Rows from block 7 of a small self-supervised image encoder, named by matrix and row number. Rows with one number belong to one channel. Each number is 500 + 25 x the weight over its row's rms, rounded and kept within 0 to 999. All counts start at 0. Numbers have three digits each.
After each channel's rows are labels from the 100 images, of 14848, where the channel reaches its highest value: "colour at peak" is the nearest of a few named colours to the mean colour under the peak. Only what is clearly more common there than usual is listed. The data: streak pictures of flow and ridge fields.
# c3: 3x3 conv (model.blocks.7.c3.weight, 128x128x3x3, each kernel summed), inputs 43-85
# c1: pointwise conv (model.blocks.7.c1.weight, 128x128x1x1), inputs 43-85

c3.73:516523483510494528471545498479494521469526466549508507531523474466507479468465487487428498496480521491516473503493483504559511488
c1.73:503507481499499531462548523499524538483520494514448487528514469526497467493457437518432499518435540513527508456503501509507521495
colour at peak: black

c3.98:492515500505506541471503496489498522497465467489487471505525518433470522486434487503460492515504489513503458475487491515472503514
c1.98:528502494532465528436498509502495514513505492470515491507488503479446498516468499501468526518493470523516460489499495555456509500
colour at peak: black

c3.78:515479461489516448497551508473481512528487483465503495471516469474474455481515471484462519496491507525510497499517468481460488533
c1.78:486481521513509538507548520469471534532515490497454482522483503536519519480491491499497515494509501519508498470486506552515465511
colour at peak: white

c3.27:462507521477516508495470505469515496502478487511516479510428533453499453492469483475483495508459493467495466481457493512495521530
c1.27:483509555501501518492523527496508524504488479527507477526426520461499458491491508508487488458455516489478503511483513540492516503
colour at peak: white

c3.67:473476514467511524513522486466511472511506510479497520489494477473489503557485509454487498500484514483477501518541495501517499480
c1.67:475508485454504488505459512423524484511506529491526503493503485476489503523496510434496503507484496493414497507481461511503528453
colour at peak: white

c3.126:473483492488531444478490514482520489481465496505499501496499485441449499495515484478494492532498548490502452472482501495471510523
c1.126:482500546505528499454508499507523520481524504495513508487526493482465488489479490508473438532518557452494469481496500533508485512
colour at peak: white

c3.80:432494498481515514506543503497537498494474502504503500472470503445496513500473456498502511497504508441502484470572499515474496467
c1.80:451492492476498466511485478443517513508462505499497512487433488467511495464462497461519501508509509486460479495523484493491485462
colour at peak: white

c3.26:540515517496485518502504525460516484504496513509513479517497529522516493457478493511536520489486496494503475487443487505517511445
c1.26:535536525485485537526454509487506487514525535490510499491503507513511496457521483476531512504481502490475482508422499536497501481
colour at peak: white

c3.59:467522514505513552540532467489521500429492520505562522548520501477473515506503500482516494497536493440470503507479504522497510500
c1.59:459529510508497535471540508512530479456525518512511563541524522482466540532480483497533470502549490483494478481514500501496507509
colour at peak: white

c3.33:505483494505500526459492488508492488493506492454489495468465511487480501523479497491471482507481464513499467480499488505480490496
c1.33:492492516526524534486502519520478508486533503464488494489467496492493472521498493528457478530471516515515481492501511537480500498
colour at peak: black

c3.40:488518505502500490510421517499498523516508523512496476501459489527530467459526514522494492512451530480449490496434524497515501480
c1.40:507499505477518506513478502449481500518471491516501497503460494490495441520493514472497511487458524510512491494469487433505485487
colour at peak: white

c3.30:458470509529505532504531489546522556492506457531512493543502514501513452502425473510500494492482542474502504439550519525470496475
c1.30:476492515530461553517523531543506542493516442512487519545492503491525501513462489532525513490507469471520470481547486513451506476
colour at peak: white

c3.60:487468479477532514487523488429515491486486527504521525512501498465480498541493526464513517473524502477498513516569506497494489495
c1.60:509488464449501476520481481449501486498491533495519522510508483501510477496499485418491528525488513500449479518524497496519504472
colour at peak: white

c3.120:430492508502510490508535539511522488526529475510520518511472486462474521496492487507514530486531517422498527492544519521497484476
c1.120:447494427477493508499487489500522489517516498486436516506482479475489517495483501497508499509489527468470518476517520485500497420
colour at peak: white

c3.50:482487501535455502484572536532515536517514513516483526536493513497504465515519546545499526544472479525536485505600480487481545478
c1.50:472470517529458478503564506577473503495471499559487492527481501500526463488507526563500520486503511476541519513570511518510520467
colour at peak: white